{
  "image_size": 40,
  "crop_scale_min": 0.8,
  "method": "mae",
  "encoder_norm": "layernorm",
  "encoder_mlp_ratio": 6,
  "encoder_fused_qkv": false,
  "encoder_qk_norm": false,
  "encoder_parallel_block": false,
  "encoder_positions": "sincos",
  "norm_pix_loss": false,
  "init": "torch_default"
}
Rows from block 2 of the encoder of a small masked image model, named by matrix and row number. Rows with one number belong to one neuron. Each number is 500 + 40 x the weight over its row's rms, rounded and kept within 0 to 999. All counts start at 0. Numbers have three digits each.
After each neuron's rows are labels from the 100 images, of 14848, where the neuron reaches its highest value: "strongest on" is what is common among them. Only what is clearly more common there than usual is listed. The data: analogue clock faces. In brackets: how many of the 100.
# fc1: MLP up (encoder.blocks.2.mlp.fc1.weight, 1152x192), inputs 96-191
# fc2: MLP down (encoder.blocks.2.mlp.fc2.weight, 192x1152, transposed), outputs 96-191

fc1.18:510537474478458573468530471485492589520502534551539540539461475597556497491506510458536476498492498563552516502581441478510504593491511494543480511525501515474508429455505485454468526549535497429507484531448460512526536553482530435435472456495535581453578468472532520494492461464516496503
fc2.18:488508464514512562482473519426493533441438502433588509478581520436419504469399418530488554537419496568574467545460549505498493454455514491516408552486491491545535526473544532477497435466532464524491480516490457486531442496531520572454490569436502507512481644511505505520510456516477481528
strongest on: dark face (98)

fc1.568:519519527472530515499548445429545485613447584510404501433484512485566352509564460554506493518485486508468434540579520493450486520551537501519475488521491466543431538524449508530464493487492490416525498451480541484574585556492536502452444500516472456486522466505508443466416569484453459485
fc2.568:486478482486504481511456505650502534535417458500553473497408468526589520513525511515470535527501443456511408430476474462484499481534528517488466460459523494556494504546493512492546460540539516552558509541536493505533432460569591492566515510426486528521504516417523424497445528450519536522
strongest on: numerals (79)

fc1.180:473512499485503560523548531489488591495458480488469556551496528577557452506467496505495425511477630586514494483486465548476525555546554471522452528518467484505535468498502560470522450490475507489500475544428548485549521448483440435551461483532510509429538506410506553517498422496519491382
fc2.180:498511487477498570507533453400530510413613437501458651526475511501471523517512461517546460495524512592522525582499443479395471538530568473410516541499452498574485480519471542525505509439399496515554465509495511554489481504519501460480473504506479474501504516433439523508453506489535447446
strongest on: hour 3 (26)

fc1.171:516544460484447578531493497531489591517520520495540534502506472589530444507578514462509564403503552524494564495547443536492496494492574496469548524493511514502525516561478514528490457462497493456579449544448440498476533545481417502442544504480492505513498548461462482493460487507552575510
fc2.171:564508501508529398517457506522428462529457517541531442467445494500496555483542522520454564487549401448503418486456558494621500435465447538502474511523499499516510532567466453455525505494553516488478499556569487552498485466495588516515483534467501525463484583535523471515527495545492542517
strongest on: square case (70)

fc1.280:474441520505470545440566525515468476430496561484503468499549458512476482514515482499495506478488534469481514459485485538442473568471512524490514516530564575477538477543501466520533520511571499480548518487489422533496508486512450520544525521399432522415455448571516557474504498422584524541
fc2.280:475490531491488542486475490505532476468494543508523483470511541481508553529470502468463417450474519477447464550482507426483519500563536469486492497545499530479535430503562531479418457474467538475516478532558451524590567499516493555560470514508501490516524523498502483450504522509498415468
strongest on: square case (98)

fc1.69:457465475486476555514529413518446546556477466468491563466506467493573481544500487553555512485518557553545455414483457570492514465532511523499545487457494482549517483462421466541455544434452525521599470540377560450470570496473424497512487441506507463489467499474464475495491512473597511470
fc2.69:468486490516525487517408543560628515472463504473489486445416492542568489533499541584480576513461509500520509450551491417460511495508434503477454488496530498469549471526509486487545483526515519608518480434487514444521484416568438473502577513550466463462469553486466573501424493525498608537
strongest on: hour 3 (28)

fc1.406:496511538497483546501496457596431547453546471474535475449491442499486482526561482496532453424553526494429525444524490514474532505498503451468549521476513534487509537467464533537475477438452478547584476490479453496469519511542447479551539448447486507562527486451460538491515522539503536508
fc2.406:556539499510494526495460480459524458534429511483514485479463475523569572542503478467508568537473399496468471515476518505489486425476470547566564477482508491471455481514454429472497528518487520498512509486531485508472544513543573505491493458451488478467477511437575572474497542496431484522
strongest on: square case (74)

fc1.385:496502502491492480492518503545427502523545444522431510510544500442495442457577461493472487417488562476411453464417431537515544466516502507506546466414509519448523508490503480519508497448486494608507465468453546462479449504518470537521549436536547440567456510528408453481525539558553517452
fc2.385:514516481511507512508483529487522500508421537501563421474438473542512535499465494467518508505477439539545601498608565427528495482438542518524415474562510493493508515529540486472476489568499500412539512475537467482545469558558534505466477565450423533456506533470519471516438481539447487564
strongest on: dark face (80); numerals (51)

fc1.163:426532505499518541508524539469504569463538455447493457502565497475519557528433501508547526480400495556525553541476525525538455512515514458502520492479480495480500483487497484436444549512508482497489530512571427535453519534481518512476468446517463572449510464477468473457536501459474508453
fc2.163:481487476510519455497515491480469563452495479510543569496494479584539491561603489472455486523617521436469506502467517487440470408495497597470555495474462534477555497500480546554590453422577469491491517536475504501514416526473446440536530568470431525524471503515519561585497527465496494511
strongest on: dark face (84); hour 9 (34); minute hand past 9 (29); minutes: 45 to 49 (29)

fc1.355:471511577525487515479507504463433497475501522542553515566522461521475531501489507464503517551555473532480558401560511532540519539467439495502460465481496487511584548443455546514444506552510504428493564513464501452451458474486467492528469490497558604542563472536518467466547463482458512565
fc2.355:507489506491505500480452482562526481528393552517549540480447538470485506595396483437535486486557478482469520533468525452477499439625513493494462519576523495474472485512478510499474555520449499486488507437545508494494562542566478584464526509566448437498541448604504557483487492520488483530
strongest on: minute hand past 6 (52); minutes: 30 to 34 (52); minute hand past 7 (25); minutes: 35 to 39 (25)

fc1.361:520548584576559546441491483553501538445443514443529513471498459528453451473542457519508597458562488509577526512529502509523527495452590512511466344381502509513544529511522559533484398442478435497555601523538488548480472496570524474547490512428423475491418515536419493460482440535500486511
fc2.361:488519537525468493495421470505462429452493523499426535510526533478466459544503453406486509528593553552478490502439449531519514505526453465542431504498508495473470508502500428564478568523515512548463486477471501519458539481455479542416519448580440465459473438543543591487536454525528541475
strongest on: minute hand past 10 (29); minutes: 50 to 54 (29)

fc1.735:493499521543555501441556454584438534500536503520466455505511489516559489482502477477494447486466490510469468469495435530435532614522482477455480438485519498512529540525491555469579462492546531536460551396427578466482511556491429416411513494525501548471474416452494538467495597479504492472
fc2.735:513552520515480479496490513446563457524486585453458577560444473486489524538406492433511442519492491449538468512532471456508459546616524468470428566581489520510431473425503534378530524594544528474454469541522518451518519445553538530468566554511516556463486550518510512482529474450486475535
strongest on: dark face (100)

fc1.150:511519555551487475454403520558463490524467558488570415450524477458591432478503505512472469460519506479518492492495484480459536492528495519477466451468488534536565555523525498526565615439463505548541540455508451496521455541545513497458547524539457529460508505487491505498459602449543565514
fc2.150:512474473494475537485531526482449525507561481543494546511550435555439427509480485484492472517475606528502497545565503553551519488511464466474441554484483519402488501540483549528496504542523500420459536546466538503514554450467527522513416547521530537551477463522440508478551496510448402501
strongest on: dots (57)

fc1.696:422483482503491431500442520548493484513415525416515424491554530470509555533494473500477531440483440497524523475502551527486441520418495509481530532524539513526503507523458451526517510447502479571571494416574447549464453509599569548540470503517536591475563535460490456497447553471500530526
fc2.696:484459523463524508483502486386509527497496453518467542389551525499471509534426522461553401446467475435539516473474489482569482504494484498511409560530474519476525478513547530452475509558462555507488484503476507458475547559435432497454435488463539499562509455443482605525502490535508488489
strongest on: second hand (71)

fc1.649:327459492549518539543491490487483465535413465503493536496498536525469501509470480498482534488516452480532503537486554502527511472462468573427528478475462467520473539529507452556511475501473516478479537479569555515456527492492497534490474521442502552522523525529472494526510486517479555545
fc2.649:473462510485458426491547486513554571491505514452505491448566485574537470493527553433495503466456545493474453419493427538555547530584532516436485499574583511478552497523499538419523479453482498519505523477460506471524504515528480548469479493554531555497506559485542479529478555468504449546
strongest on: dark face (100); hour 12 (40)

fc1.234:493519528518516529553515516536489575512424488513467517526506533488516459487497503504476553487433507528516464395499509512416464511451485415507533458467500479503487475504491528505389488460494466524485503430408542439418479553522435547540490545530524610503534531536460505503523494513473555550
fc2.234:513493545508479513541536488452543403486521486462512513424457538519497494448540468437525476478567483565486486539537433473495463491530545464376537442583523492490471540528502468476489542477453495499521525451538471521529512459565548531417469479506539527521511519489519570492490496492462511481
strongest on: minute hand past 10 (29); minutes: 50 to 54 (29)

fc1.461:487463492511467493516482537483475548513393560554521423521428557560476496513457538462519471509470497564528540437611525496422521520494598493537545471487477501459512496454459498494467481444516534519544533480454475504488509522538556469537521498529468625503539506494472458527518508468568527501
fc2.461:500534530541540420503547546446517407488488485465508450562504499485486500420545520458474509550456505469473595450477521461508499507511463502434490518560502479485507468513586507531486555520455473430489577480574534498467571464435484427484488525478539519548514517521528495520469531550464485548
strongest on: dots (77)

fc1.344:510502569536529477449495484504532462517519499452470497418487502455476468468438462558494521428478439507548433529473454512483473516428496469511521513542556580537526554561512504501470493421461485496514565478540440493465538557705525470452521538465478535492512504535431395504528502492475533544
fc2.344:540511470480506480481503491491404529473435532540450501555478495562535514522592433462513498525528530513436492478541531530491502464558501494481437541514503545492535525470454486546518551525512494593526475453445585460567482433446533452526442449550478469469543491480553593483453510485583543455
strongest on: numerals (63)

fc1.421:414463501517530535492451430561412592507422584496458435537526496462479395483537447521487586480543500534529504474496525512482489464430504560495478466434485502543519517499509526519573481457501462513459515513529457527512423520516477460562561513486501503450478502521469438470426494499512483514
fc2.421:470541576507519489490484557445568460467528546490550432477523544517480526477487578450499476496574511516500511512523467415508498494477492482495476512544501518446466500519497466448467478582439506495503515445524524532495512511531541508424464481493514481565496485518494568540552529505418474482
strongest on: minute hand past 10 (43); minutes: 50 to 54 (43); hour 11 (35); minute hand past 11 (28)

fc1.691:418449484476534477434522516479508466521489496525494535450542490540492514504484511503540489471454478558540552507542439533519472581501550498580461534525531486486520481450440561526480456461493490519536495467482466519505495566573493483552552460512425589516519431446440488497490558457574474505
fc2.691:475489479536491532493486473431512556476500540492494390559531537559500541505570524474406493562516518434483534476493524459414488450536440453536551541469487482461449474542468451478495468495517481512528496556562522503506446465479515431452504555517506513493501487438544574504505493562453495551
strongest on: second hand (67); dark face (64); minute hand past 2 (37); minutes: 10 to 14 (37)

fc1.561:465467506539493497480499542526446449538397491557504562466520523551477470419457474449509475532463533493471462499527477571440474583497478497498512430499502503490544485453428456527513426454454495439526525501432453495484483493483467520491493553430447587445538512482490509454460546433617510497
fc2.561:467497507513520557480570465519525443495455534521467430509530466498488541552505505480526501428491544476455515460502449477544506391488537522485461496469493494474523501489510529467459523463513472583451511566493489511420492536500511427523491548456448473512502454495545554482512521493495491489
strongest on: square case (64)

fc1.432:436497486529524492511472504457475521457514520489493501517524434587476505449562484480462573460480475519413515463535519482498503492443530507483445485492499470546492518493475539485506448465511493489470540405495509498471503544475471514501460492438576511571529496533499473467473484565467485548
fc2.432:477488541518503475514546501466534488514428493505507508494535483491469567454477507443489439541553526451503472536557566507553523546572393476443498508507512472522478495552473500482600488534495462461490536485542539453525545423525523583518530477533486494392572471503523547492406500496485537547
strongest on: minute hand past 6 (43); minutes: 30 to 34 (43); hour 12 (34)

fc1.116:358512465517521455487473496508435519574488494491524512448524499474497573517484474465545558485458471461509521485478500504510463520521444522556500445440490507534483505468479445521501558549530392507473556512542450544477428507515502520495527443491566482533500480453484493406494455442555572448
fc2.116:462515461492516414508517526405600465451471474525490473512584510502518469524537480489533500526536537418501525494579482509478491484475522588586465507518486488507461437453489448508502406548538457556516533493524554495491573513478512507454490516437476498501501431481536508505474491532473445541
strongest on: dark face (100); hour 12 (32); hour 11 (26)

fc1.113:508488535521508513517496551599421515476533510479506491495506540540503552437456520496473589401503510532495508535477476497519487471496507517528450513474485481519528528492467495501451504433532485534571439491525403540425522432450451516557503456473558499555484523542503485507515495464575509448
fc2.113:497466485488496512521577413470512517534450558527523497515431441505478499513492480520516521477490465561540468500520485495525536469497539548463494574500554477477453516501517522486531469471447533481515497482557518530464579510525509409498456533444507469492530494563468483498437441541514524521
strongest on: numerals (90)

fc1.506:462510498514511504473488508442494557480530548495458495534489500559581437502390486585466507518503503546561558522501505554454467595513502562559512473544556519459511420459499417451530480429518463559539520485530520488562509482542511383503561477538461557420518508492552476475480488498479501505
fc2.506:459516476541548462476465474469534485493457502468480552574563467515490541541560469510524542593518561458507519455461547455519479471545431524450512461495588473545493471487493495537588608523509429535526529529439476492464450488473415498545469518515504448485504472433546571458419521530524443526
strongest on: hour 3 (31)

fc1.720:504505513495523511545480502539442532556443483500460569512435499475573511536469485587506520508434488499517448451508462549409420551524517440534582443476552529523521477490464498562469517475490448536557500484453504480436527459515472439467510516539450547459497503468393396473519602419542532485
fc2.720:492469453512465502513569512461496496450472509587585475514528509554452506435519499433511476464547547542525473504519438505519458477479478478532484478510471491528511499562461471441474462493548475543547518552488479496502489495559474518537535512474530562484488547550477572508464491558515407492
strongest on: minute hand past 10 (33); minutes: 50 to 54 (33); minute hand past 9 (27); minutes: 45 to 49 (27)

fc1.131:520519485485476492475515522436500520481498520498494463476510424556553504440517477442497607461504465524469512431585500511544498478462566593489431492454521532528502507461501469478574469551472451558554504454484513534541429560540507435450535476485499472506463482532412471426408483529555516482
fc2.131:521502468505502460503532437533532479557523478536450553452520526537514496504500483508484439482535475526525448502513465478541473562523600435502467450477487499397490473491543522435483495480570485429498509574458541498503505449519418511488482472448447544575532484478562543493529570490478527489
strongest on: square case (99); dark face (63)